config.toml
model = "self-supervised image encoder"
dataset = "flat shapes of many kinds, plain or patterned, on busy backdrops"
train_examples = 48750
image_size = 32
crop_scale_min = 0.2
horizontal_flip = true
color_jitter = 0.6
cutout = 0.25
method = "simsiam"
arch = "vit"
norm = "layernorm"
norm_position = "pre"
hidden_act = "gelu_tanh"
mlp_ratio = 4
head_dim = 32
fused_qkv = false
bias = "all"
qk_norm = false
parallel_block = false
inner_norm = false
moe = "expert_choice"
drop_path = 0.15
num_experts = 32
moe_every = 2
expert_mlp_ratio = 1
experts_per_token = 2
shared_expert = false
patch_size = [4, 4]
conv_stem = true
layers = 12
width = 160
positions = "sincos"
pooling = "mean"
projector_hidden = 1024
projector_out = 256
projector_hidden_layers = 2
residual_init = "none"
optimizer = "soap"
beta2 = 0.99
learning_rate = 0.0046
beta1 = 0.9
shampoo_beta = 0.95
eps = 1e-08
precondition_frequency = 16
max_precond_dim = 1024
one_sided = false
adamw_lr_other_params = 0.00075
max_grad_norm = 3.0
max_steps = 16300
batch_size = 256
epochs = 85.6
lr_schedule = "cosine"
final_lr_fraction = 0.1
warmup_steps = 810
weight_decay = 0.0
adamw_weight_decay_other_params = 0
Rows from expert 16 of block 3, named by matrix and row number. Rows with one number belong to one neuron. Each number is 500 + 50 x the weight over its row's rms, rounded and kept within 0 to 999. All counts start at 0. Numbers have three digits each.
# up: expert up (model.blocks.3.mlp.up, 32x160x160), inputs 0-159
# down: expert down (model.blocks.3.mlp.down, 32x160x160, transposed), outputs 0-159
up.69:412488405653509567503552520462464576468534433419421493473550518607518415483557461516519524509491493546445530521546595512482491445490512466469486473496467549425513468530457472441476536563556517492551530488509510424477487538485572471447519455521536526447541464418531532518468498435553503489529528474432481475620532510431495505525472520532601582454591418548472461391568546597413544418493495470507493514555593481521480596527554552423536497400435522492534472553522446539452517445614535
down.69:444473471556476535536493451443494469458555512491454513507570480472498517583549550490518601536416471523546504333584502439489451540602450516501500436492403520545490432463508531448492519511506483506508475489539562491438472490401601464423548535418601555571493520459558502527525522503538548548498530409507480392536549450446412480491524514564495487553533514457462482477587606483509509474548496571483543421565489512435443534484456551546520552568459552440560406573543522471387610476462513
up.70:490543519520521526516568445474507525567549408570546540452544470489443506450500537548581434509539568558517475426452463579504487488494423478510525452569555532436458500556493635499511543486501548608424423598509466461412534443530445521527466446442493546511430454460517442483486531518444559423506461514429478451434534412523532520435514496583490534515569495559529561435523531505563438519582527538564511427454567569434464484444514460543505490458466595479585483609591490460482552513361496
down.70:493482622550450550482432456511597522477553547501481473528553538526593555481421452438546489511467558517538565555555571492592506466555429477540409500527532525443429595502382505464481529567560559492517518500471577453517445460494578531497523439491511530519488491482499483518555495470414546517602545510459450459609572457520581494467423606560575497486424486450514481522633500493492472426434481519573484521471545591491547491449495523399447425570504435450534460522543542551474539448559506
up.71:524439439467490507530566556406456486563432410505495548421496581495511478452525499469507460487534547489582544521509439474506458667504520500464429581500660532481536465600495483517567587478489455425388425505495511470512583564470556519568585475422501519484516533501515530435469511438463597535555499529553420462479505572489545561511433487582498457538508494513537514477488460443505468506521446494411471534471528433493442578467441488464504497428425524566567546494416517574409459507529437
down.71:472481484453529472511462510447471510459458497466418393524489516500472374452543422490526557480551634455438537531490433545414516551472450522481515534456529505496559545553571497469512534453516511512467440427477503532389487554499587553533442531576428491419464435417502511478487554554394570585502542502471417507537463465549513522564398532581522496483561480421564590479555514527540509522476512439559580493534503558587394539545400510562526473523490510497524549457423497564557451504555402
up.72:492462479540496442383496492557479496588476463519507535482506557517466525547498561502550497430501501441647539483466467604525529558512515464493466410567489515597512552453474507519484516474457550534462460539520491476515470516571527398516448504471454474468462442535438493498465462566490496475484563476502462472476459516608489507499367503462462401549464592604540483622488555457518619419540573622514502538489458522515534433441569524483484442558568557539535631388485464499515504581504495
down.72:528477455474490482497424522622488489518510535491498525501433472508480565540467544555462443441632514443420486500421451494467494541474545440480488614547414352513572568451548504554503476471490487485515588558434460479538475513513522556572509515541546440433528552445501451499527503490479448493542468601440519544453565426568631541560481518503531571462548468393494476475463451524543493548555617513419547497550507523504476520527439459463491486589566524379449496411495490545585459455446484
up.73:543511499534540455565516412427561607529413517464460520442659465483486560472495482414518438455543531486500475448440448530470504438503509550551499409379481526522557471528482544554445446532485429522460520491504490471536491457576495500475593487518544463519519477550428480538419563482494483490494490438500502482457457537455619601499505527507463577415568494446564522595577494529521433447540469571467535435407479463398491526530430537540563454495503568557438450516468363531481549579525491
down.73:483523558520498442494517549530434573501485536511488477519510438529536468494488569560471450546536513612464622444462467517503468487527593458565553374496557446499522465567521425519435456571489439445455585505512363440496595414526448450544469506520449543498513580527419559450558508460621509494375472515498431420475522466545412477503539397450430570477462454471515429631516522506450513517521421429504471471544480452548500499515474457574526561477488528477518476495566469525495517497415487
up.74:456541414605535513518522542469541526537558541432463445473604443533515451520510452458494501560407532453439452551518510478383513443522506493498442597523485496464536468463499454506531633558506532406543512482497531460515469526504480568499461475568495512415517498399511440610428538525480540594575494500444503484585424499500502425478457581467555554465461472463495437333532515507372437431508522523500528517517532529513551491500525526489575525468438573517581479510588471543454477473616491
down.74:405474428466433570539584454504450402410485469453398488550570462513565467529491508530488496510443464538522468474522585555538529641563415552510534497455550550412497452523486547468459502467527521439491519541547521560409525484450572473429456493437523543465519484499517598476575451524429509527509461481549550441465623495475462494535524505532501529566493491505410488549576536506516462404481482472512506554547528427476457459585451559400441486558449458574625479517504547557391505505422493
up.75:401397499462562498442469532499516517499490472549488472538580491555490495473503453537471473471521566522474562495524500463502576486486448519469403493519609542412571504513452532465456494526500469474558500515451503437474503473571597485536553487437490484435514363524569534416469441455429559516474499467443460612534516584527444498488481467470503541412401556520513565458419455536458529456508545614581430513539413473610533467515477431448493489467488475670495516480436462571467451447546571
down.75:489555515552472556443611436511476407499580566443450455499440536470582563522442536462531438401596451493423474463426493480414536521540601519464504545525481498571605559425474568510537550383533521473559526412503409575573494526512481547462524521488520539455527534449561470517581470515493509500584507515516515495504490449481505586483542497495466478491434509459549503411605529501519515595537505498501537441406421505478404560529461472552518501522561410455500532449587463392560467502480519
up.76:508464539601465486605426482497559490459534460479499510458456433483492608483488461551502430532526450507472382567507516507488535485465421549608535463376508496542388629500625481514468515482552526483443511550521522479482434518509525464511518470459563483501502481462522451513525502537457575634472483410556543574433466441472530482528504504549449482533476514490443500513489389347463471505457501605488487503465557452513443478423464502477525521563385460490477510549538604531455474467433549
down.76:472549427446475481489552432459542472586483405517573508399518484526551518506446599587537589484558481571415521504492531563478477470368539508511462502467500511531479503490516498533554453484547453508448548519532471479463512470569506570612506537483430454499416441538587526497442527548454534443496492580524465508544407499494541422445506463482631544493439540499454550437502584503408536542500397453498490447509544508489467461488646469488557494505397438614445538556578459528499551469537500
up.77:528493518449474476508436439601493494549537512425520497609467440492501517462440504504450462507457450429524410449471463417471451410502527438443484568504394359569497511470480565452635468447522455474625511501538487576513537547488569449496502572577536483519482490523437538553569576441498467558471502507595480567404566483440498438494467564446477516502522490527533445436561481538526478594470513542446557540457541471466572527487480451563428527537497536492444475436589584549585510459524522
down.77:441505504469489475579513533470563485382466473543452562459422489532465476530477458491538474543485545500478480694471490564498502552411554539489489524446578566530456432433511468555569579526528497530490478576576550516507549521490495516500524529505440561494475439585495536470468471510465533426566502611416479541545439597563547492513540499536452430428475490518556522542493564503395432432480439430532362460494494462515511452527485551456458439529562406573558571425434478492455494496437456
up.78:489532397497543482567542420518479486382538501499459535516362472478457447543437496498489526510513469364541541580464443474542499533533422563471469526629443532468443510529432448527618469541517495491484390556464512533567586435480601502504538480579485489518401507522527497438467568457580533443529466528548451562508509533461569458478432510465473463565533480554460550527454490509563459492412462477422482527536525499536587462470493579417508477515545505523437499436380472424536544555522480
down.78:543483563504475596383507498532530485561504459510510537575436404532439611467538508515469516465548604417512466532441394497516497433538556552479576517466506529533471508456498464598501511430486546564419518425550575416517453505530556510530520503457472418493472543572412475479555481460456520459429504460521504553538513546527510485514398496528505527612495488486587497477590455518446393476534502495507377479510545464526554390497457482478568531455458471444464639475557500573534537568473447
up.79:496458425416468590459473419522455475502553577517549545481424417511476514516445453502537529606468571603482490493580509511542518513455477526520409438444477486575444408539468473466470397408395510526491481483470542427495496436463396514441522558532450485492479546572544529486638508577596522554485517409486483450584615432549518505522407524488479484518438442454483544476534485507523525401569473457445520526471515492578531443476475486531502532514536479555536559500562505548419506416526553
down.79:537460540447487456467400436428460394528546540581535560484529468492511471486464376468514628531534482447446484578572428477530530472390498486584446452487446546547395450421528542393448556510529554571457484593460570503576502577548488515444511472532448534440489451470557487445517571520559505440490462416535468485516412439495437522445482508524453443463491537489539578538559581465507610490434541501473443527485518525511500422454619506516474496504489558467448495540505455431478479539510555
up.80:402519533448407603483492551547495503389587573474487546530505422618414555552461488511533583519499554565458529418517437427505470498485503495441457407455455467548469467572495530460529519460527525496569486475336487483480553500432432440541559516448552525533485454484570503547508459521495474495485490468522461428541516447515551421451528605487436460510516492461469486492563459546458576579445531465590545481521505462558494525461450466509567497496479444494611384497535392504422512480448451
down.80:377456483530543479533478476527559622539450535412558482546506511563433510550482485469555410441563447512460526596446430522456494561477526444477526490487486480493510609364568452484572563515473507524582527493455466506471443444546508561467440519563469414391579475434424445493439514511493498472500461481413540628460453507464527592482545525486443562565489477526499512502490460462564503568468431540517520567524492520453549540574445463484555523423532417422456593536547473465462521518456439
up.81:522486424546502525489536524488502466542510485474521594528512592459442482545473572446498569544564493502585532539393482487443521665492487463556470560626465540465551562467531454434508507558411506475390452497463440434578417514536584531535453453431371485494481487481415428506517551489519539515536462532474441540399478523553554530426461502537568444506493523522465550390409560494522472478514508448399532603507483526491452445546537518490592503503525545537491566491498560486436445529497513
down.81:511483486496488485518542455506503436579537484409504496498369532611564489543489554531489492412510435526452486504472469527558615587525517458445496512457427422514531436508616481427384409502463509530432536505527409504506510507551585557494465509438501516397486505583500501487539553477502420555554469463512580608529566534552553470526470515513530565515456463379495522442498446490453458519539588471453494507548493495407460516532520451531597506511479550409596577481542583544456449461469535
up.82:458553527548537566516554537448456481479551466512489497498527553491405506504512631515562550449547396620457420549472438441445421535501473454521503585547583491397455537490500562489402552456537508459589456446415496508460485566481485484422508583575551490491444573424465484527508456486460528582557485600461416450508526522485473510489468516485506474526480554488478583419409470473505521455541483467512496385629469469530535478549508494499470413521464562424504563430475529449518436505530414
down.82:487465468501487499536573508434408494511441523475442519527407502531497419564462506466363544551421505481510438477469448546558499545588501471563525530480542464631519574473490485522458550551519545435528510454501549514497480639515582484483510523425515491518551449573502504552471297510537511512464492466562496449490479434581530403507426556491525488493466602455493568522525549428540583461505601485538551507526580397461507432489510556557525506410516553518513513496593493505475490550532515
up.83:431525464597521489394503509504452566493473513419418461500524508495524507403479488541427546542503476567413441462457574604591597526529492447492446497505425466564574559409549577425470491491468456491454519572495471577506424485496578402404489459487556495403481497546448483445447512420552492566468500452541525499562616486519471442520532503587537498454477485484466482533533534545560555419539508572465516445465440503471604412532549505523548442540558534454550478465479436478433497522577521
down.83:489442495484521461474486470505454508428590518483508546491467565502479580470515518626525522498429519517522528508393491476490437464540464482591533495498428522520577521520547498408493429549432405403563531504442391600516564451429499533458562462540445448438485546496494379484461531492497565524558463504485496436437500385554472457488436460510434511511558406400520490568589581576524485500500491484350532539534434510471560531511498463544519540421441531504472556473512544457522435447465576
up.84:520465432465503467501466460478582554465427574323508507469411455474585502483475465479503497410548496559449464578555361495538494500502534484527438530512501504561505489563522520525396536638502455482440483565518473548507544500524524498476563541432515460520532549515591471457462468484607411533578462507626560502451404447508546592478424505402489557566499489526485485516528482490518550452520495479461460569463417509412557537478521494488469557513502463512398520510526531498494604560504440
down.84:488499457593442472514497532459485492483470651480468476517465435656469421579519552445463413555519533530455528576448515468541476504544557463501554423505507478492546465504494478460456507526550434509477504560488458540501487481574500490531467513501408549523520512539429501603549535458616551452499416503547470534352371520526509560603409448499538511482397443461521513568450545486535510513552458488599405534478561495505500484512431458507541539428534562456460448438456533487525494528419453
up.85:391554511512511476425507636427430484453535463489469577508449417407486472446515488432505548527639433461567507467526516451512513469459481588502549448531573586507537518517509513597502531440531517470504477562447503461425546544516435545537481522440464525527527473523399503507456493566531529502523513434571436473529440589537431560420462578484475457492529469502442528460470484489560491476446472542464521513553514424570515563454473539638582502590522406511493420572458565523517546574490428
down.85:437497488461496491570403512545503515488563519415510497414470495545494563489567467460446481475568528447468682583560500524481527411479548415550450518473497478515495398520524437555510499456478529467542421529484568559523507639464479447568464542584419454600590518511518446506425535462516536483532524492409545447565410562496452519459492489495554505495485485542579517565472480471511434489532463530401569526501523544548486458402447526514519520533586445517567611518534525441512436466431506
up.86:594494510622568502496549491456548346501450415468543558529538526521456533521532468524516530460483464416481539531531555506500488490451471564502492524428439574558478521584444532515401538428545473484541534483576456417519438513469475500622476546496551565487468390520428444442480508455580523440494529516495467464508462481564551592478605475399483519595479553493507568549484528468488559499564496502508568480504496541643411503416534529473471459487489485464536555441470609515505566429513473
down.86:449555504500527525470554525479495572645507453539460443529485580475486516514511519545438563535540471424448463494445497476481571516426597566565587508508512523485538552510607428525405444522503510472603472480520508444577407557513420578562443547549444514365516450520441550608451505482513442561399501517488438565462418482515497470549522485570499444578467446574525529505538458424535466548513506457460537548440569511449456492540514490513517502582484558458489502445453578538588417526529478
up.87:517485581542518485506456398538501452448468490568463476470542496424487446485497408628463486429500465564486488554493496567512449482549515494600426504512517526415462408446414451490477501448533600523552433522453528590494500424587424504463562495428481427567524434576539584458620474440491465499473434577464514457497566526507552598533450485456454548545516483553530526490483520533406479465484431511478432570528491485532425502441462541424480578498534568476514491616612521520472496532483551
down.87:486515488510545546456500521547571591563523474483583491494491510456508538471506547530554508465504581537447458442540518462446489489467466453479462558528502436502470544611477517461476456509431467454488607468513500440500488474499489505486439439468598544450470580409464445431539483440509501491437541526502559534552542439424458423551586448518511546451579446446494510512614433473541495570516509483556492586436447581491508512471468484564351608589476492449467480572419447393617494435594518